config.yaml
encoder_activation: "squared_relu"
encoder_inner_norm: false
encoder_moe_every: 2
Rows from block 6 of the encoder of a small image denoising autoencoder, named by matrix and row number. Rows with one number belong to one neuron. Each number is 128 + 32 x the weight over its row's rms, rounded and kept within 0 to 255. All counts start at 0. Numbers have three digits each.
After each neuron's rows are labels from the 100 images, of 14976, where the neuron reaches its highest value: "peak on" is the class under the peak; "top examples" is what is common among them. Only what is clearly more common there than usual is listed. The data: pictures of board games with random positions, seen at a slant. In brackets: how many of the 100, against the usual share in percent.
# fc1: MLP up (encoder.blocks.6.mlp.fc1.weight, 768x128), inputs 64-127
# fc2: MLP down (encoder.blocks.6.mlp.fc2.weight, 128x768, transposed), outputs 64-127

fc1.329:106092131106092154122112099137074107202167125140136131094123141180129143198122095137131126100106081060119168127105122157065126107139119092103114150015142133130134129147118092058101108064119109
fc2.329:148092122097089148198177131138138105061126110147109153166146137114121213128167157158134126129106115125134120158104089169231108141122086114094187121172122125136108095116160162149106143138150163
peak on: board (95 vs 57.1)
top examples: noughts and crosses (94 vs 16.9)

fc1.562:077106137103153181159124119137126157122137082126151140141111094117162047149100173128111155145167158072124107076164074140161110166147130087114123109160075133133107141121119164123119161178205132
fc2.562:170169111098181137136149155103164133088156159108172047138121132120115166131136088073155113091161160151128159129090152188164107111127134132116154213092143148105048102163118126104117126075091110
peak on: piece of the second side (29 vs 3.6)
top examples: digit grid (41 vs 16.4)

fc1.641:118094161150156129064113121104086141122205084111135088159129160165120148188151159159101217110091100169138187110070112112170106175108090113161128138135071087147125138160072134117067092170146136
fc2.641:062156152089089147179112149129073166099076183108177147100155158131139124062089150182176123073130128174168132162093139110115189161096171126125193131129136176070118087158134148147119124085109085
peak on: table (87 vs 35.6)
top examples: discs on a green board (57 vs 16.9)

fc1.42:166176130157117126140071120082104092109093146171120176109132107106102126153080127082102109140155093198097063144124175153122097168091116120083178164157140162178066093149065099143143112121098104
fc2.42:115115114111101113171118101145121108123147137092135125177078138147148123117123135187100086097070093121119116138155114106178089155074120166214040130169121097080116129158167090138169130092136127
peak on: piece of the second side (53 vs 3.6)
top examples: discs on a green board (94 vs 16.9); second side has more (89 vs 45.4); nearly full (65 vs 34)

fc1.161:134138091110163168178103150102109097141121110182150137139194148109116119143094137072137141074075131072138112099189068109171126070120103043075146172135143186189164178136050102158104157164130193
fc2.161:134175069121110090077143099141117177176075170117167099073155104180119161139166113170167079150119175156174053119088129081067096121112099130197188137120107133123093145136130120135119109169150207
peak on: table (81 vs 35.6)
top examples: stones on a line grid (42 vs 16.8)

fc1.677:129126128133077104122104198087110120157145110166115178076111106137129115161150149082171137135165096124153074114102151128117166151217153078128161105128132168136146142089148103139102136156114132
fc2.677:101157165108105065123187097138136131103144133162140108134143074118103106123149067108096164161116160103081157159093129125157163197130112194140065166103092109105103139123129112088205111133135081
peak on: piece of the second side (41 vs 3.6)
top examples: stones on a line grid (76 vs 16.8)

fc1.568:149121078155146117177163179101184101110103135117096158165120142129119119110149098124150123199156100134136127106155090161198100099084083141133157090136139143124131133091058104143091104084112075
fc2.568:062171117107144123087062130136127132091073092172070154115106079166152105097074178134162112128130092150114150110143120146096179136164144130040165133108098126123138163148141112117164167133183094
peak on: piece of the second side (56 vs 3.6)
top examples: noughts and crosses (100 vs 16.9)

fc1.730:154121118123130123167097111163123050129079173125162131105156095120146187133166080129127146093103166156067109108129111061147170114175064082140178101136131142156112154095136107175179142166102144
fc2.730:077090143160130157123087081096121121127117071177191158064114137126092102118093161137126086150127157201101191142131120163094042098117083168146115089114137112146120182143130115150170114136117134
peak on: table (69 vs 35.6)
top examples: digit grid (36 vs 16.4)

fc1.153:087167085175124164145136166149145141067128068130131118092100127115168151119135108124135122107114165175148127200091102174058135222151128148142190102130159115094103121117128103146054130119146113
fc2.153:179149150156136111128123079160078138165123212087121094170134160161097112121137147125086172105146102110156158114056138150070123086140199179098166170109077106109163144138124140111146124105134172
peak on: table (73 vs 35.6)
top examples: discs in an upright rack (45 vs 16.4)

fc1.282:162155120121074104120153156189096186161108140067127097138169147136120161130102116127139142102091093100151081146183160123160118127070097142106134169088118125123125117195093181103092078102138148
fc2.282:063129171121156169089145146117161120047074220177102077113097090179081133125117122138134158111153134139094148134149094063121153175142149138132099137124140137096117101161112095144102136152123175
peak on: board (100 vs 57.1)
top examples: digit grid (95 vs 16.4); nearly full (68 vs 34)

fc1.222:124132136082109133079117078125078172078176184131201096145147158157136072164120125103153147176111106149151129133149115162163131115168071145136139157126114119125098138111092134080115092074124156
fc2.222:171114173103116112191084107084153122078096166141130134126155113051152187114112115113064108152109075143110107087101146125162128103109205128142110115127110135085093151107127147166227135110114109
peak on: piece of the second side (41 vs 3.6)
top examples: noughts and crosses (100 vs 16.9)

fc1.405:173094149133127163174158090138148138137125091143144112130110075149092082061127124077107117115190178141109119196144147138132084101123173115119149151143138105099151134111170190172165139132087129
fc2.405:126133107105068148128135146114139116060165180094150092090141157132147230163090105106130114199147117133118085075092123088130101122130093105186146140106120153173191150164114158065119088126193184
peak on: table (100 vs 35.6)
top examples: noughts and crosses (38 vs 16.9)

fc1.308:155187181163115153164098147145115089161150115102167123108131105135153091067088158125058142086144086113125106108081105082153150117136176064141083159182158113079124167133092173171111140087060131
fc2.308:121115146109155099141124095134169125077151096110041142115140138131104122172160125141083099159108121118105177127095135156137116164109105169103115115159110165143138105189198156070075165134150163
peak on: table (98 vs 35.6)
top examples: stones on a line grid (96 vs 16.8)

fc1.224:103118093129127101113087141105140152217131127116104118176142161141087163125096110156122101110134151141100104116106127100076191177129153118174117182138051124159115134189134139112078083178146131
fc2.224:062129155109141134133184096148128098083111114149098133095150060120190150084094149152127155183146116107109183155092095180204090094183111177083105072129071117115130171121167133099130084106076155
peak on: piece of the second side (80 vs 3.6)
top examples: stones on a line grid (98 vs 16.8); nearly full (72 vs 34)

fc1.552:129093179079137081145124146117156119172145154099161117064196178132061154190112095098108099108099100171085128168125146122080139158144111123136141129156184179115110145145114143125099117131124102
fc2.552:114211071180127131097152139131183106080123141154144151167117111115124098163069149074112150096073157114129186122125053097073092147112130109119187085094119106190125111133133111173119150057146065
peak on: board (99 vs 57.1)
top examples: stones on a line grid (39 vs 16.8)

fc1.454:160166137151127130086158135117162077088103107119114078088197117142120181085071153072080118092090179125089077080103151154148153164131125059117150138118148110038141040112070167130135093137172101
fc2.454:020135131130148120161114123174085147137167144188123173143082121081125134162153108099109126154157097123164152192116139129131109100054135203133106121098097146133195173119126123135126118132096161
peak on: piece of the second side (30 vs 3.6)
top examples: nearly full (70 vs 34); discs in an upright rack (59 vs 16.4)

fc1.502:131063167081148149134141112145105086116132057154080098117151103074140157084109219146146104133152127151125100148166135138149152106145094149105117067088101158089204152162094093105123124147118042
fc2.502:105106086146165160127182141117168133139049125143127175123102134097171077108100108112205148121084072152169147197145129169069136160149135047074142141141119088128150113104177125136158160134110097
peak on: table (100 vs 35.6)
top examples: draughts (41 vs 16.7)

fc1.332:093119123184094160163042151140133116153167123130109155155137093135128123135053152132130142121126108133092103109126192129155117166113082157135181125054083120140097085129068184158134157108146109
fc2.332:166112126122124122171125094094156114108128097166112169072130079152127052133167129131186102131122157151224101158082106133163133099056154085095117121117126172110169125138199146122160139137161101
peak on: piece of the second side (40 vs 3.6)
top examples: digit grid (53 vs 16.4); stones on a line grid (38 vs 16.8)

fc1.706:167126177112146180137159104125105094123098153079133130154124135057088145136100105147093135111181075150144142105131114177115188195127196101147129105125147159127146128162108128167143080114119204
fc2.706:096176127100127127066088146151122153154174145140167191154161099185139113113115115135116089135117154128129145179123109118128090142173081187090123123155155106176131162146145161110094173139099095
peak on: table (63 vs 35.6)
top examples: digit grid (43 vs 16.4)

fc1.397:194104088149116080163165143164098086112164066154107134135177101103153157142153170156130180117082126085050108134144113099088140204101158147133107092102118104157099188148051174115104184151127141
fc2.397:120128140159102102154141073125126073120092133119162139065125091096104114103088149127123153157107125102102119183111122080116111156162153186149120136144182131161124147161180118147213107137189068
peak on: table (76 vs 35.6)
top examples: discs in an upright rack (79 vs 16.4)

fc1.72:088134084094174127124128143151097148145158186101211156124121115177131145119086153087101126132109096116123157067190183108139200110155132115074136160101069155151137134167184124054118136138118135
fc2.72:125104177216212126143152084149152147156167142147092107098154119107132100151153140105112175077065138099175103157079112178121133104056119074134142100162165174140164165115134094136113147124109074
peak on: piece of the second side (74 vs 3.6)
top examples: draughts (80 vs 16.7)

fc1.254:146122136133125132106118211138155147156118108070124089155134066098163114143115139162166083061128085210121167109138170099134079118061069122078153083124092101160106136136084189148135112135107149
fc2.254:096130168098118126163152080179085113128097146162186150093116117186084166129097071082126077109125130102144161161194179115114184138151147087178130184115108069095170093156185164104127152069140128
peak on: board (99 vs 57.1)
top examples: digit grid (49 vs 16.4)

fc1.630:072128122118156153160136120111151180132157042107113131176084136106050156145084159152147096086139168111133158128130081096142147108079125168125112085154180140141150119136132185159131080149189176
fc2.630:062164161155109097097111151076116133079135152151125135132125117108092088151124160150129162134132120148104116137123139134128131073150156145138141188128152033109150118120179146096102139162073163
peak on: table (90 vs 35.6)
top examples: discs in an upright rack (97 vs 16.4)

fc1.638:097145136105143114081137137128092118114126161127176100116111168094167138119155116118187072125136135091095144135143104098106142143102137105121180068078119175104115188158068111104141124164083182
fc2.638:111099077179164143140052152089102137187120090135151175141138122087149092103119045123158183074098109091145116154119160091150102167120144116112097121152125115128166097154102217175137158151088114
peak on: board (99 vs 57.1)
top examples: discs on a green board (96 vs 16.9)

fc1.619:151105144146133074135119126096089122175070188173128155124140141191119152101141125084132152114125150179085096135086112118128132168149135104115106136176095068171162073104123147169132119131085099
fc2.619:093133098097120186115165137111163140117152071138169158052145105056174083121132158150063110173114105089105184103115103113137123101134113151151074147158117116129166178136141188126113143104154156
peak on: piece of the second side (48 vs 3.6)
top examples: stones on a line grid (100 vs 16.8)

fc1.591:136155141062149124129140153090126099083147114190177169050095104149100170134098091124160142118137138101151123112142168146111078130106133151075160118142133184191175168141097065115084124093121157
fc2.591:062115085147150104140111120134163173121112131080168095124182079140103146184174122113177103102146110156098153092091121150107166152134125105161119211186050172088115131127102168130142210124088107
peak on: piece of the first side (37 vs 3.6)
top examples: discs on a green board (57 vs 16.9)

fc1.698:168152153130156167128071118165133144073216112140146089147120110089104116127106118132112123165139089105176061180094159152176100150124128096159151124084122121106154097090066106137125124096110123
fc2.698:115077125110174130161152112112117135127108139066149200108133124075123127049133107153132108129081115087109089097131168090134128121109139156190054152155115109104094157132171060121195150162080151
peak on: piece of the second side (27 vs 3.6)
top examples: noughts and crosses (93 vs 16.9); nearly full (60 vs 34)

fc1.309:077163099116163106168112099131110111155159161129152121133174127090111180051156098097104143146115087134135069112109127112150086105171147079111169084088108119115133147178142110102069131129109181
fc2.309:142161146105046129153152131133141129111103090096025108080179122110115121161109151164139131064145145116179146128101112116173081100175092147165126098113169169130083083125124144115148099104126118
peak on: piece of the second side (43 vs 3.6)
top examples: discs in an upright rack (83 vs 16.4)

fc1.492:132167127096147124186173112102202071078126140117129129186140139105123149108092147141172142121103138106135121155122169188144063145156171092085124138153075140141135179115119124141078081126162198
fc2.492:142087188055185190095149059126135133114159118128149131144132113114116198094156118173085181140149145151104125177136093148158151101144163121116063131091134123110155164124158132101133144153128136
peak on: table (62 vs 35.6)
top examples: discs in an upright rack (48 vs 16.4)

fc1.199:161143155078187147101067107162061140171119160150113118158158100113142132162131111129103147091140096153180081131137123146122148155082137096128095104155125140158059095114117047172131099090128118
fc2.199:064123151164125168130131154183148115166088099138187131171104060158138118102050137089103172140084175104123129164143134052078122143141155119092126131167163149121126151178157101128058143124143075
peak on: table (90 vs 35.6)
top examples: stones on a line grid (39 vs 16.8)

fc1.559:135110128113159134093158138073120100150137111113159168094080130126149148067175167116087138118172099160087120145097104163177128170126081116142147132142134121145081075154124156186133148165156195
fc2.559:100136122145130113131138141118120123105160153144066147158169111142087131129063107095124132130123096133150197171145087131088118132141160125160123120115085141145102100133143125137122123066168086
peak on: board (97 vs 57.1)
top examples: stones on a line grid (94 vs 16.8)

fc1.331:125175116121151142115109119119148130167085124069089145120118098140044130129147126127132084108128091118061062136128135108038128133143107123142114143184125091211176138128198148153164130155084127
fc2.331:096083151080131097097091129145122135188124130157111161115143157146155080111147143109078150175121153118153135085159072155137169126184131108124123106091091194119095118100093155129163130191177104
peak on: piece of the first side (55 vs 3.6)
top examples: discs on a green board (94 vs 16.9); nearly full (64 vs 34)

fc1.731:111093145085080113098210067165114142130170149105109166128133116186144185123120146137098164135133105159156169149108187170171154207128152183123100124155061140091114122105137147076168098090135110
fc2.731:101135131117120206142110108150151136089130147170088159116122109138104128120141122145138098034109157141152139157148113054113112114112088144141114153183156164148146143066158150113173161104171144
peak on: table (82 vs 35.6)
top examples: stones on a line grid (57 vs 16.8); draughts (36 vs 16.7)

fc1.451:119214110170147151160131131151145114172153144134158103116133090122135175143191096150143135113173113143119140180089088149204121154126127083146124156186095133125138085095160118118147123130112060
fc2.451:102088166153114164069113135158127148116136147113131150130097080149144058126089202113111134117081108092111120143134150134116173080118097139094138180066158107140143130113151083090140147107194143
peak on: piece of the second side (28 vs 3.6)
top examples: noughts and crosses (86 vs 16.9)

fc1.194:168169152135174079120126142197104122159032149112067082074155143156178145134099125135157113169096146120092116111126061147120167135147111153092159165172065108162105137153096150132121113196156119
fc2.194:106165096151079126122083090132149162096132120113196102193132106131090093126115149198142084117090094114173078137123133154184118094136166113167096173119178143131099099121136124116155097107089161
peak on: piece of the second side (34 vs 3.6)
top examples: second side has more (76 vs 45.4); noughts and crosses (67 vs 16.9); nearly full (65 vs 34)

fc1.270:143102184080179094092087131087149115101111147148060137122144123156098146139127100114155161171101155120166106081078141143134165135106123140093127103087126099069186103130149114112135141184099114
fc2.270:135153122140106137135130119138097049188180097138098118062111130145104076160132205142156133145113081117186097090144083061116150176132149143212171090167165134127132136113122136114116115178083186
peak on: piece of the first side (94 vs 3.6)
top examples: discs on a green board (80 vs 16.9)

fc1.38:148115144132132131127126130113090186132164150105100089161138128091124089160154113095141105171130191143090081082179159106118140190082114088140083115156145100116159106146098137130085082132096142
fc2.38:157131161110115137058149112093179103091076129127092133160105138114090115143160130116077141105165102116149180095098074111145149054094104096082134183091127155139126106095128128171073099092082135
peak on: table (83 vs 35.6)
top examples: discs on a green board (50 vs 16.9)

fc1.50:116158150113119063124094161111162068164178106143170108167110147116166083100150081105123102119132051119145163089150102152154116140101102159105141158093133126115113174098122058148137140130139118
fc2.50:073156085102117151105172088153138123062157073133126116187091174121088182148095110147142101114035139110133093134108099146163172159151154101107155093095107123126109156132149130091106117190167150
peak on: board (96 vs 57.1)
top examples: digit grid (77 vs 16.4)

fc1.726:092106086099147119129128079118152163104122123156124105049143132128143135212100090137142105088177129158118086195097114152121157154088106083124159144115168209134145128160162130164154097170153108
fc2.726:085083122163103090133183164133149127150126189121093106086106126165091119146153116112129121148144128117181121147094167159132139107126123132134078114126142114086178194126126100162107120117087097
peak on: piece of the second side (36 vs 3.6)
top examples: discs in an upright rack (50 vs 16.4)

fc1.717:125144107084094031153129143090185208135119134069137103119133145122162140149069087082140136173137077139100111199099158121133167121127163139166115075143121119131115118116082157153163148092178134
fc2.717:130033108126129147091104152147073085133089104129097129096147094134107090139170145089136125197113119126111154096117155154167085056171181156099158117085096114191117161156204106200120111138109149
peak on: piece of the second side (27 vs 3.6)
top examples: noughts and crosses (69 vs 16.9)

fc1.357:103073145137116177154140127108098130121126085141185111148140151087103162128190174092159117149121131096101160138099161137110123147143085160135169000125121126137149122174106056147134149101145177
fc2.357:143138110158129129149127090187204150139059105091105148099104107122124126101090156218138122144081163092138137108120150192166160111180198090098062161114103084116136130134075104106111112137099099
peak on: table (78 vs 35.6)
top examples: digit grid (68 vs 16.4); nearly full (60 vs 34)

fc1.587:182121115089123094151107094150124194123123126122138150178151109122148088144106122112122133137108089115173160110194187105087159113190151128125094092166141096132112110136080175146142091090099178
fc2.587:139108153177153098121135128178112094129081087126104137087110122100104154148186140124125118064174151129110123147089133145171096170133091118091095175117114229106148159092199119146102121148167164
peak on: board (91 vs 57.1)
top examples: digit grid (66 vs 16.4)

fc1.639:109086156080106147131120125114142127137120099099121136143092088132174174118117110130131121139106109114087073128154124041097097087111144138167098156160124157163131207133184180139149175137089129
fc2.639:093160132163221111107108114146139121162119139138194106141103129195085086112176155147064090097159148094133041091134073171128083149156158115119125073079133092094161128159122103100074150139165201
peak on: piece of the first side (66 vs 3.6)
top examples: discs on a green board (69 vs 16.9)